From a checkpoint of a small image classifier: 1.59M parameters, activation swiglu.
Rows from block 5 of a small image classifier, named by matrix and row number. Rows with one number belong to one neuron. Each number is 128 + 32 x the weight over its row's rms, rounded and kept within 0 to 255. All counts start at 0. Numbers have three digits each.
After each neuron's rows are labels from the 100 images, of 14976, where the neuron reaches its largest size: "strongest on" is what is common among them. Only what is clearly more common there than usual is listed. The data: gratings and oriented noise at many angles and scales.
# gate: MLP gate (model.blocks.5.mlp.gate.weight, 320x160), inputs 0-159
# fc1: MLP up (model.blocks.5.mlp.fc1.weight, 320x160), inputs 0-159
# fc2: MLP down (model.blocks.5.mlp.fc2.weight, 160x320, transposed), outputs 0-159

gate.191:063130136114085082176110125184157108149181159153142156110140124183096085155125116140113214118122102113076128117132139133170112175123142063084117111175107135154101084107178136093129193111095163105153018143221141160126118086128155139073117087132137112129105149131110085135168149148149142112115116116084112159145075164109133159150057117186078106165156145092143119129170120128163137163148071149097149121136088155135083108106159133110116144160148132186148134084152070094172105152122112
fc1.191:066143121086135141084128158096116108160162181146123115118075118114165176159109115084109065183109141123144092167063106126163182199054141201169134149122156088126090192108120054169117084103136115129103172078123075161111176142116110089100123154155129116067127082158133124102125108107110178166143142066094137107108183148082121048146150120160132125140170126174145166138112137075133144130139165097126164135122163096128114119149097175091173116126121129156111165119120117161080078119156119
fc2.191:151151196101129094114152116105094107094102128146176132042149103161130138086116133098134151168169063134101083143121107179109150101105118151109124104161105102133201132117112149093097055160099116093152149116089153114072143114157158095130119127066081093112119152136094074102170137115172109136150170209126140106127148149104146157108056144122100096149111163152082120085067104103186091104123174134099144106120101103112161150146100055114123095089079102116147170112132105172155193059129161
strongest on: stripes at 30 degrees; very fine

gate.229:114133150109099167186173141162145124129118077106140157071101128143097107092148106107164123121201066118120179094107140162116152122103099157156141152119121140146186083122116072124128109100137091119188113172082146144143026139099145203154139134163100085072093131104116098182150072089149127134115114125090105099145110120164103164114072150141117184123156191141114117106143147181088161097126187108168152100120149113149121128108116104150141120107097127032128150143070124144141131171047182
fc1.229:162149154143124165184112144107131155173122096150150059128125108135127099184130181130125170185065099155119133104178146123113136169117101126078104109071127115208134151113167095151131154106170162110131145170161157047177099094048108112152153155102166134101139153167096084139135161120168165149147126191155103094092168122174114170146134179107141113123089113139139130054112166144096097099079139097120086092100101103118134145120129135162152077158134118180139110140129099123165134132244115
fc2.229:210146115134125128163084116125138134112118220138111144138133115116119150172189096166122159129103094086136154091132123063164115126114104144113145127118191141088089200094104110162144171112160110157107043120116188110126133128104176151126164099115094181115114115142152133117126197121105166086130151195095127122165165089121163128141092117137151095185128140100101145152067211143107097111072109185144144062133137145133144055202127132184126161100129168123131124136129134149148118163071115
strongest on: very fine; stripes at 105 degrees; stripes at 60 degrees

gate.315:095113160139119166082126170072122142075148179188070165128145126131103114130112180170136137155146104119132178183135078076160090150169111128189145141122165080116049121159152077133143085113142191130099194182148139045152114105117136095095143106061104098156130060141097148136150149099159137102134172126178103107094140132160102131111197193125145128116108132119166107088128116160118134109171127191187131128155115098130117147146171084113143127171147117145152101080158108140094155162179148
fc1.315:128139133165154114130060137112078115120155154147111137125133104141132163216111119077096126183081130111094164108116212157193134087167107110089139107116132084105144177093141140120127158109135182132110149098152132145123148132081111085160205125176112149112146163129122161148147166180124110095100165146092203128153174131138162120102184127172106131154159105170136127123153146121140125141152159053145134128150093196096068162116142143135153159103124097196148075149147159115100152216200098
fc2.315:097159151149144123091080114119167108066099073071140131123085125088107096114135114140107087117144154175146119125131147177161128141151175131103108150163157130152166173088137148150117151125094159197110146097138094127111148199152079034199082138084155100100105122136140080144177078087157122134175089106066126145078146209103091090144121120183102122140120159212183125115090089157144157127084107141152122106130126080163118102086105145143123090102159090153115107105156097085108154136102155
strongest on: very fine; coloured; stripes at 105 degrees; angle: stripes at 60 degrees

gate.91:110045103152177144171092114151150082209158143118110112138127137139153135099083096106128149104129118140107188180135125118156110085157089110138158085110138094166132148103174114096172134144152141135124124171113055147105086116057170211101107111199104146074163145154100128174088181134104120168178125151143121154131101079109160094144183050146084159101144145134137156135172186135184122114171143160095079121090126146141126170146137141113149079145147082111154061154120103117093106157120131
fc1.91:142125139146114125088135164147140185143101156138124173103177125187138125154132124067144115119083171175127087140162101121167138119120113118108082144128143138055102106098141097108062112115141097085131193132084166092118138174127111111055169096106127097155157143106114116106179167146139163152103132179158118132124138153125089123048073127125110063118075165110101148080094165127091203090182140135128158104124192138130100120127103164093117117081130083106111113118157140092175236132086076
fc2.91:111081152108138133084123155176161100140121057136083140101138125125120153105187185155057169125115180127090090165204197102118085116128153153111150052142157147104157126126133141130169149111077136092096116166115143065183091074136079154146165122088139158063127092112169122128143153181121112106110126102148204134167113145145083091181157140083120106103136133135196115072154134118089117124064105119121107089129117139096103113107116086152127127071173082141106079103133151110141145140126185
strongest on: stripes at 30 degrees; stripes at 15 degrees

gate.105:132138130093095119085068152121151133179134141107133058158197147145146167178126142085140146120107080097157137141050071103139103089067080101126112181089103121138071121148138152118086158127070079135131107127150146133071161049158144116118137169136143151106146064138123102123060145109095051164147093175156171188172127144126137123145123144126140144123080124153157118124111141125143102087145147094117128121147136098158076110140131077121065167089117153152150122127063126067154107120076199
fc1.105:156137175141077109136109136106172103183099180164148121153068126098103123146085170090085074115092186139126122119169120120102152088100152147135128137149200145174085097090149173121169107150095117180144174185135117123135187129175127106215112203104110108175126115047139171119176089096144105175118144122145157184090108168120121130124137095158143171064163085107093137151146135141148165132108120137112072139129111163169127169128140168104157142152111141113120170103127096059115186091132118
fc2.105:200173111096144104151159122165162068109096118135130098114109099097096151159098185113131122124137110150128134140145165083117116101115020166161129096109123114094098114142143143093096170129105192150193084152104178138159088191154093124156081083129149136130094082145112165126086128097098118160105099075152133153166148109169156096179180128177171136134115092136098138166104085111184105141118180104146153174172174132107101128055146182156148117098177121147095139184141101072087152142135115
strongest on: stripes at 30 degrees; medium; sawtooth grating

gate.2:085069091082116136109104159152126128150151114098165156090123125170108086146076165121122109101102113166176126088128127163162033157148093150104105161133125110143106158158074127153120099192108116129074121139157121069167122150119107129071108163162129126169134192141112081154098159112114055147174141095134134100175114103064120105112165213110181125142082133113171133118085102119080097126098095113126142110177104173138145171156155113108154161164188107120078143153067179080158170142129148
fc1.2:201116153154080109142113152123118087134088147157102168160155134123144154101111099135124082135135140127122167047142143154120064057090092136127151161141130191102197071085144114135160168137163152137204089076157180149162102121120080075104097169128169146149152097176112100086128123129113119161123110183130101132146085090148108088078125114114138124142101137139104111134102127177166198130123186133142213071158091103110107128118150131077096131074157086154177101169145139181116128119152105
fc2.2:090111156095165088158136138161146107124147128196118154134122135142124112123194123093170071098053178102060143135133110122109136096133066083119153141134150183115126105129124154148122168118148114114085120139112131165166127083140127081130100180117146064139176102050148110142126129111071149152096138079038180163142120100096172098074100100109102100128096180104127073081117135115167133095168143144115122153119119091129101147074139154109145130164143107092171046106049178130116134096077142
strongest on: very fine; stripes at 75 degrees; stripes at 150 degrees

gate.116:113145102111135145082140107135056081071093132106106128132119074072127105126079140168190147132120100065152171106077117107131149092127189127151125214099129139191148127152085100103173152123116158152116120158115165115165144100113149116135102129134129066231152155123134135174057156093131116119143091132180129084152071166157136151093090112235130130109152121135116137071165109133134155058147171113153160139113139116151115115147114118128134097126093158171133109133100139155071137098174072
fc1.116:113172189140123162173131158143158172218141148147137109126134069145126072156135161090117071167132147121090080174074124191102115109095080170117114134106183091093122125081137135141159136099146146130128133107117164102177080129115133136217141147073112151238181077110101132177130137138141089132098114145097112126092106108085156158109122152138137106121100107134152139145110107138127130148073120124082112173109155122142147137116121091184148135157115090073126126172111082095055134162060174
fc2.116:177095154100128148142162119145156145153130161144102153150108135092149067129108133172171176094135102127103161143166093039074180095126114126144143175145099178069093100118101114102145067097106124174114084114122145116120188118148163095159101142111096107121105123119072142213173124091145157109112118073060118162108090155060123091119096107095075079132128074119129105126130170139103087189145101109089119103123092112120169103119085161148083149138147129080123108119186095127088194123178086
strongest on: very fine; stripes at 45 degrees

gate.1:083130129172089098096162111149165105147187109124128094095118168157137156175108135133134126136111125146094106130151098139129103106094182140151092124093149070126124135079182163127106106153135063157147125173089145146087103140145107140128099143175081099087124118155122165088112109225200133169102102094109169157108170153161088153113164115071134163139168130133199128114122182146075165093131142080113067082112138154080092114129102163159176126099073196067127131143131139085108194149124173
fc1.1:136144162168136168090141154090178090166162110157163088141121169161196069112085134107136145168119101133174138126110112150144160115149097153072154095095116140131085145126020145151122082110130136134078114077121171091101125123155165069121083123094135156134134108142158074156128146142154133106103191130103099111089150102126148128119150127181143088165093185111079125149134130143153169155123156142126087114103104159111116141144120176145068120138186150086165255113128157145163101185122178
fc2.1:135147107176159150098071184127123131125138121090122078105083127109090089141158199156139153132040130079146151191122090082125083126105115132096113168129154142086133120107226145097088129166147167139215130145176110126141097140138140145123127102184136108140115163097164163068116129151165195162097130123147159095144073085155161188131122131122104182188138133110168109203137149147070156088135069107114146112140106161101145167098106176108178092160101097149131129159142129134148131128154123
strongest on: very fine; stripes at 45 degrees; stripes at 165 degrees

gate.187:140077129151181136154140142117085144138113116124044060169123142090178085144184179162101108144110074121078192091142132148145106117155113095102112141131066165137076196160076082115126174180132136112139094069149121191160110134143144142147105155112136178131096106095112160065134125168137146150145152113113221163173131148174096097103154110169144137134118121136087114170154179090216130163113103164122089104152111164141164144099167120137149125135109075095168122087144133145096119140140154
fc1.187:164154099127145115185087138111076142144141184164129080114114137136133106099059105115132118094066084175152153133104105120142144125089108159155155127150144145118114152109088151165112154143121141069112167150146133153126091129142198138150110121165070154127154067153148156141102188169182172115094133071109150179089112118141108096149111159132103073083134112148133123184068142140123140161178113116157169152136113188132040129077042164184093119151136128078129125144116131124087077193157073
fc2.187:133150153128105107137119178196143125202099122137101083114127097137178141148132107149148121181142075224158132141124092150143119158117102119106145168134178151098136096167063073142136066150107120119132129157116109157130119183129127111076119169139152064132117061164138072143136111156154155156129098163017127063116132139123108061131067141100150156095121092132104099148143134150146135088079093110140120139099205100145175140131137136070107143150151140143166144109114128051143097140171082
strongest on: stripes at 30 degrees; sawtooth grating; stripes at 15 degrees

gate.236:092151134157136114086125123115141141026157123138134156155103108148172190125111152085157144143075196064079163109120129132122148164194150128074151161112087107167162135125113161128046105127155088095136149069112149101131115230084163126142138159121129119124122119066103148144050093070129113108179122128155098118144148114171150119128169077120047154125112128153121110183153147146116135111115156139115078135133131151104142159155100099113100172103095131100111121165098112142134138022128118
fc1.236:135156171153157136094183129088135108155157111102144148130185125119129096174098140137123173091104105128142157100034147120134191099134139097124136122103104131176132150097152109131107123137180177122138117125151124169137153124087128111074095110150124146118151074190136153135137155098093049118168143146157181120109131158073143155126170173150151208157140162119099161233137154145174174156145094120144094118093105158198094075143142126140138176127104155177131119106059112162138155212086112
fc2.236:148124091100152107119133139134157124146131148109102121115124081135133155195107118125163140148170123082126190144125085147123107172087124168197130110132152083124087143107132127102089072113136145060162185154162102041102140053149117142029113107108090136124140141144087131129160136099051114089149135155162122129145093114119157107168109101115116090177063106114117118125075107165177119144145136091144160128142194146098077114088133118144224141103111108173149122145110095129144172226127117
strongest on: stripes at 30 degrees; very fine

gate.158:125131183113132129156136214203111099109184228171155129106107140151126131119131166135096105092125158117153121177116189145189117129168084135097133168078160129139119124109123103122196144159178097134167080127150167114124140121164128177118160117123123163126135167167103149136139130162169121070147136126123088115104138118151148108069093158076088143142132136109066139175106165141094106067039105102090093149118168142051136151132148121187140117169049110122160080120164135117128140110136100
fc1.158:168123122102139090133158157116164136082101153133096116122118117078129143138145145147153168150100070038154119068133075155197110106117182146136138204161108133120143135199102183122132186157103124075085170125106179170140124141111064109163125134107165110143108097046132173120115155142107108163129123133143101141136159090145114155094137152118166102141087169161127133089109139167115157138034150126144165115127204100115165122117092090066146098134186060130122134123079156120087101152089120
fc2.158:133146172061140121057146026154176079167164159163080107160187115087102168126163114177138136111162143085095162117118133167148086125132155093139103176154155143176120112153127149121113102087121095191158117116129148092136145167164134092183122136071067099132090179151119136080100106092106127091173100105101149135115132114140093153187044136125110162108081165109142131133155112175117095088128113113147118129169080114081127109112127149157108120122105179118151070156187102057129155124136152
strongest on: very fine; stripes at 60 degrees; stripes at 75 degrees

gate.241:144060156158087119058112154121125148176088151117101159099135084131111145130149101092170088093161159120131101102097093089153107056149155082157124089193126140180152104165149118149127197094119110133164149135125117080165160162157089104169131141159137117155080081145173123047092146117095140094147096105109164148123079100141138166092130125101082167077121115074177104122143155106121101122182110114159073086077154100187145098127097162125137100154070156112104109150133112138133155205068107
fc1.241:162121120144108126033135132173105128159077180151064166108105159092121094093094085108153134086178086137043144121178141122105141121142143055140145180137093113116145170108151123155149125109072090112143115096137134129098131147137100188151196077180135145141149108183100135163154115153136108098099106110120206103101128122121095125162110175103111223137129163111165152151092121138114144123124150110142092177119172095068144097161135147136164091123066111130158137151155147171111134065062137
fc2.241:132101170104113098140100095150165118132110121136149138054094118077117109122127145101143135113111094182118139139117114143113138132139100162099119082184130174120206111135136155162184098085172087161142172177092102152136184119159169135108084195138152086110102099167099069213165122155105154136128107185109155146154154158175091129132150208128145114165130184124117174163137134181143147132150186120158060185186148087131097102134129094129106181119137146077163151100144151134169105102151188
strongest on: stripes at 30 degrees; very fine